From a checkpoint of a small image classifier.
Training: muon at rate 0.0036, 17700 steps, batches of 256, held-out accuracy 100%.
Data: trained on gratings and oriented noise at many angles and scales, 11.5 epochs.
Rows from block 3 of a small image classifier, named by matrix and row number. Rows with one number belong to one neuron. Each number is 500 + 25 x the weight over its row's rms, rounded and kept within 0 to 999. All counts start at 0. Numbers have three digits each.
After each neuron's rows are labels from the 100 images, of 14848, where the neuron reaches its largest size: "responds to" is what is common among them. Only what is clearly more common there than usual is listed. The data: gratings and oriented noise at many angles and scales.
# gate: MLP gate (model.blocks.3.mlp.gate.weight, 512x192), inputs 96-191
# fc1: MLP up (model.blocks.3.mlp.fc1.weight, 512x192), inputs 96-191
# fc2: MLP down (model.blocks.3.mlp.fc2.weight, 192x512, transposed), outputs 96-191

gate.222:495539530509464499535571469470502520492529535453525475523484524526498508519447479508474546518484504501492500479534502464518491531474467460529481514501492482503477541496459487510487502514529524523485448543465498497507507504515465510447487441516480524530491482497513497506472506457480509482
fc1.222:472510518528464495497541495488517478480514522515523490454457498482506466500474496498526477520515478495544514458547462501568529502494424489507496552453498514488498485473482505517493526532517521491499464502456513505583520511484491477482530499498497532480512564497514472517459517498537479506
fc2.222:465513536524518450492505509526529499488506515471517520478502481494474465523513489516512510535506497495554522454522467476504505467472468506484530465493442519516512474453524517536504509511520490493494491507440493523510568489498512488483501504483562532507517477505500499537479525468454501524
responds to: windowed patch; noisy

gate.40:504483508452518512489481508491493502520507476506510519500507514499494500507498495495470510506520463480464542530516484488497530500480480530479513482472516511484445549491478505535464485435523522517538514508482476495458479502497520467555487498482479482495471519483491507500509454526557467449
fc1.40:504533517494511460484532490527473484523510501510532530539471478482502506522483517490535493535479537524496493483486508514475462504477531481523491511482518501493473504455498541473540516524549478537486506530502483485528515512466481519514518496564532503528498492472491516494488508496495513427
fc2.40:468534487518527506467549472572483512507491485514526542525493518455481485518477490481506481538478532542510456494489523544468480485441509501523474507490529505467462491489473523507533523543507499509465512522517494507508505530461498553507506507570498514528505484522513488502507497466499487424
responds to: noisy; very fine; stripes at 30 degrees

gate.254:492491503459529540515534479493464476491500530494492502461448553495480484519479461513440527503502484524486505509516477480474535495480513510503520451514519517459458496543493466547499507469537520529453565529471516507521562523516521479541481473501499515481505488501500528516514481475513524494
fc1.254:481543504503445480517487495504522501487490521505512535505540462499460494498498514523528493513540499474478507466490506458534502521491486452504515498524538491534518514476497532461491487498471520521532505466496486517508481517489484509543536481502481494509456514484497496491487526512511511492
fc2.254:497500529520488491492496474542526512518521469503513497504482481501452486472513490518474476457518501527503473498520521465526496474520518514512532485485522480471512483479460508479471476533496512492492517496494513529516512479534523496509508510479488482480475505492506548521507499463532492513
responds to: noisy

gate.92:520521460510501509508454447498508499495517471456528479489502509465454497509520512478542516502489501485489490527515497486497542487518497483467474546533500539517480562482519472547473550447532477517459514505510462487481535523498484487482490481513511482503497524504493523491495521496494544450
fc1.92:500452552510474504488497503501493473459525515516501490479503510525533529497463491519512494514495487508481528488536497490491516475530473461469476481494499496513516479527492491534506501511533508539503491535520522509458551481508500509519498514524524460540515493482549450511482477496483510512
fc2.92:491441515552537471538489527493490519494484518483517489505500463505509505502498502507518478544481524511484509481483498516505519507495486480516458523530532462491520482463488465539495511506474488529495482530530455509456556527520473518508489495504552490519516463473579493510453446461494505481
responds to: windowed patch; stripes at 45 degrees

gate.477:533456512460526501520510517474474482511504503476513517462518526473511497486551515454493534503515509467512541486498524462490498494479546493472510509455471492513499513463480481481532502529469500503508469471481470483474492475525470482510516478508465544553540487503493498501460523502516548489
fc1.477:524525496505524496500553487461519542510463521457552567522534542515545512488514536454493513451465510475509502467470487502497492491477507524485515517505470473510531496446476514487528482510468477522463504477504510502487490480513501436471484476495496529512525482482479482521511469460524520494
fc2.477:534509498477493512472533549475504521561485487507487517497519483502518497467483521479487544477486496481519533540541509516511532470518539514494492501503491507491517529488466483483534500502466479549502472490486492450535517476510465460475528509524511535479470437474466525476460535503500537473
responds to: noisy; stripes at 45 degrees

gate.204:516549511517536516478519520480472444508503509495498477463487514482490523496470463446506536516505469488527501466470514496508479468487570477435504519446506514513491531467499498520510498519502528479532489495484500515530485510475478498457472496503481537544476488559478484475540523492495538505
fc1.204:476528520507495486484485520483503480500504518514477466496480519530540491487489507540509490519476494461486503489467495482510448503475504457461491493454456497487519533447485449510459534516515552474507481481535527518547464470518487512478457486477507533539512516548496505492515522538516473513
fc2.204:479541492484446501430457509472483519468500513537501495540516511512499506467505526525507485525513511516464485484522482509525504506525516489470512470437506516471501493516516493518472483470459516503565476480496545519547487499513487485492503493499528522536526478528478485502484485539497505530
responds to: windowed patch; noisy; very fine; angle: stripes at 150 degrees

gate.413:528531456529484508479522506497490504505524562537549485520498456526455518513456471497501487490463478509518468494562452522503488490499505544490489570490491501475516508523508496492476490482478469562457506550482492496512515533521507491501496472458482530499470503478487492526527473504493532475
fc1.413:511511475511519534483476512490510528487438489500497456505531499472493480507502514509506471465455546481505528557526506512470510477507495547508514541518491439493471510467530482502503491516458505511480514500472499490502513517539507470517506468496491505490544487514479463510491492527470503518
fc2.413:522500494491500549498488497455487488522507525516492484548509498513490470472509537484516512501496519499490543524500490499505452516531535521487527465464516466471488497509525490533498503565482538510500532497479487495534497499513511469514514490531494510485463485451512484512533453510476437499
responds to: noisy; low contrast; windowed patch; stripes at 60 degrees

gate.44:555538482506498508496518467487453507493502501519532554526453452483519492455520493473493500535514522479479526477503498478511520524451482522479477514468481492529493547510484512511467484515545480513467468489527507482445512537525522476515525509495521490458497479511497515465523514494442505480
fc1.44:529501469497509545514482477488504488489492481510508511492516457476506469459538515494491490521551537455502482514501439529527490503418457530491484543520514509522522514469486505511502477521502453499473508466496531479488531522538546444532523513492464462497463466495490517460512510483428524518
fc2.44:524522483494521508511504485464502505496472499553506450517535486434517493471499510450499470494538504491501528556528482526481520449466465507514474534501515508553472490524466521514498505501486528516453524488497485516483503495514456407549495529537475447507512475508472531486501474479469530485
responds to: noisy; low contrast; filtered noise